config.toml
model = "autoregressive pixel model"
dataset = "rosettes with rotational symmetry"
image_size = 16
layers = 8
hidden_act = "gelu"
head_dim = 32
bias = "none"
qk_norm = false
drop_path = 0.15
optimizer = "soap"
beta2 = 0.99
beta1 = 0.95
lr_schedule = "cosine"
adamw_weight_decay_other_params = 0.01
Rows from block 2, named by matrix and row number. Rows with one number belong to one neuron. Each number is 128 + 24 x the weight over its row's rms, rounded and kept within 0 to 255. All counts start at 0. Numbers have three digits each.
# fc1: MLP up (model.blocks.2.mlp.fc1.weight, 1024x256), inputs 128-255
# fc2: MLP down (model.blocks.2.mlp.fc2.weight, 256x1024, transposed), outputs 128-255
fc1.368:151126146108167117097097147134113113054126120118112118161124117120106103122112119089137148132141162099085122101163146115118120161141121152134110093177147104132129120123108178148101137163081150090132090126132125175094101152137131099078135121125105124161122119139144112072176151156130160122109132117125133121122101101126178109112117110137117172123157108115103141120149120115143156132120
fc1.369:105146117155097116145125145124137118111172098140128123142115147152134160142099113157122130138136138132145127144090169111111087188141110138135124158147162097144165103171116107169113155124164135157160140141125154154168126152155186136154129130102173110075117100116156119151119124129162130138092110081129139134155141097105138149096115143133159152131150111087112125102133138146126131137169
fc1.370:128100084132123152088147177135117085067166095097148127112149124104086120121111103098173147141120155173160159150147115111151151113146123142139114077134163130131138138150131135120136147101100137131151131110098139139148120158136118117115089119147136151159158124116117124131107155137135106108152143132124148168140121129146070163116199142121116159106136137129138094139144162067118100148129
fc1.371:127154122089086130125136155146159123163135109158175150104092125170134157177139175134104164111170118135060176174132112112174105129124089139149152140152162121108125135125129130118154141159182129142142125151137125144129142155128156134110123144142155132146107089169125118095136078183169167079119136132087092119172170150155131141158151139136126162123102121119124135098132140063118137128119
fc1.372:146122118138106113147075173141145105148140159118129090119111073192156134116101155099147120152120143165155121111139136103095131145138113159111132087111123139169134129120105139113129148125149132088150116122122078140079099162149155144125123100159105097114136140162111135148134171123128137196146146142116142126108121137123114125110115194172114145150112136072115103185155138113133125123156
fc1.373:147142151169091116125074123158137135141164116089103177182132076098122141150126139119118153132146137127160182161106140161104120133165168164143153139110114134123166094134149148122138180151124123151101137128150110150124191119115118139164100138158143120150135146150149143100126126138158125109123088139134151098139114109136115178141110140108162180143096173117137120124124134090129124140104
fc1.374:085160138111143132129136092139135158138107196171124139129126149095122105165113108131138111130161130144154092180139128185131102170105140125091127139128159095154118140110131126147124098164142097120124189154141117133133091139131159147144142129094119152137156177110154118169130102149176141134150162145117103061129172136165131145120133141128130104138112095109139141125147106142164148165136
fc1.375:123138142158137128124113139123135103136106105125118135172144129122123115154146132091143092179161138149157161094069113115112100143122155159136116148107112122086128106119115110141117120158096166130176112105152131164156111125130148139111129093136121085136156068160163096135098126091138125116108129145118134133156149126154145129094114106135165083121103117146144112162135145083150148160172
fc1.376:142112066124123140120132161153170129129144113105087130113120131133119149113139148154114121151167137168116141145131125089155123138096159168113186123159181125133133119117104108077133194125100175104117162119101089159125141132164118099085119104119102118135158131131135129126167145131104155152158139145136129112132137136130125138149143087105170163163099138138095144106145157114133115135180
fc1.377:127165144121097109131120155079107148126105150144148100057091145157163149109073164103109171127159136142134141116119162141170145099096106141125120131086164100090142119120107167106129115137157186144102100117163097137138125118135136122142157135115102164152120118130074132093090138138138159153131091148126149138138162147144181148142136131099137154131124115131120157129136110166154149154078
fc1.378:081133095137141142167119103172136099104107069116123178118158162120091130176135110139116140108185136151107121162136100143115106096119146109153141173148168130175153161167105139134113155127118126149151103135155134120124124137134131172147137078116131150105104120122150160128126118122121118099125096139164139115140164164130092121116164133119166160098118151091112126135149152071164161153110
fc2.368:157114093101120131106112160122118156092150153115130094149153147124142157159093089150144156134105120129116088105153124159135140113117116053092130172128112175113111157158141124114089133111108114144125145125145132161132155125130115119112121110176130105108112121156102110125146082112153160105138118112167159116111030104145132142137106123109104099127166098172107135131144124149123138128130
fc2.369:165158157128108117140116130122113081166092162134118134108162140134142152108128124116110108153114100103155129088130147159083134120113140112135132135146076128122119128155108067107184064111124158110121119116161119083099089165108109100131102079139109140175135176163047124109135154127128131080154121150078145130154100125093116109132122154133127119118116129084080088141135111113134142097155
fc2.370:115148151149103100144099076096150142178101153154098124141098134145158149130122127136121109114114133084105140106115135131159106109125126104100146166138065104134136103117123126148122107158135110112096143116137169115129147132099138169096188120129141120098120151135198136068140125118150162181098083127128127084141099118112143112129082131111130109118135135139141149081107075162143134121123
fc2.371:148127106130117104148098159144126131179153089129145145107173101112106121133120187165115139111153134116148109103126154121138134140135127151153154107112132094138122111142164130092209132117141164108153127161135122109141114165129157091121140119106115153114134080098107133126096056129128142087120115134086141134146161120147119105140175144143124189115119152111140109082108132108144163136063
fc2.372:145163136153179127124107090111113125115119114115112167098128159137142168116126129170102126140129121106093117127090157153137133090144129104163130140111136112094113134169153114126076103144147143188074143127131161152149139094093104090135079146078140122148115138072113106118137091137146104126153131114112154082162135138119114111119155121153112119083144134161116129087076134177186106134103
fc2.373:112140110105182130159177153091140102087126121135121095109134150156092130123121139156125131141130140156113103121143167119168144147101084135154120141135154128101093192116097136149129071134109109117154154139065125097123082145123141139098142147132126108109106121105122131177140144142106111103132134094134113139146129142136146085128134130154080111102138121143128145119102123161146095133156
fc2.374:106168098132141099169110085109097121185119119130136142120081134116098150097124091155168113156093073126132149124161150155178086162135112136139082126123151153138138143114116121145126144110123137086089146077124122106137151129091173142115141124152122117129120107157125153148139093156093114125089174128190096120144108124143104115132105130087131109118118182124115118136119132141148102185122
fc2.375:104125130072118090093138101142109123167171125135176128137117141104108132116118159102133154125115126153129162125148169159128094130111098044133150145113099082183124148136137124123163101062144156158141144166151145115122114147133136132127143174151125158116190111130112128152120133158124128139101146131132121152091119143104106101141147121161105142145109120149109105119113130111121118139085
fc2.376:182138164147153150119166163138142100116140129147131168138119126125123143120135142175134149164145138123108104170078158131091117121134106104164102106110136108079129123136124140159127132106156099128105125103156129094132144094107130142152080116147160124102108105113094078103138099089170119138115108149129122151125122151119159138108175200152150131107118123129130085107147164115131135127077
fc2.377:134139160164122116164136137100125102146135152149143126097116108121144148106143154153088137144122138108152114125134127144144114091152138155156127161129137164184085109110119146157154122096126103072135139105148153128142099155115165153166135118110124108173146154102124109144122101143137128127189098106135155158095057097131127149147121147126111143128171097104094119189144109133096104076117
fc2.378:128122158130103098090142104116115150168130170132116092162096128132141157117143125149110120181094082086129137129120142148096135156111132131121145134129120132131151071080136106103145118174144146102121152102130136118151123120107176151106119158156093103116153115150075125171101150148152157175179169132110125121114107076147140131133108116098136094127115161204187127118088112111132094125168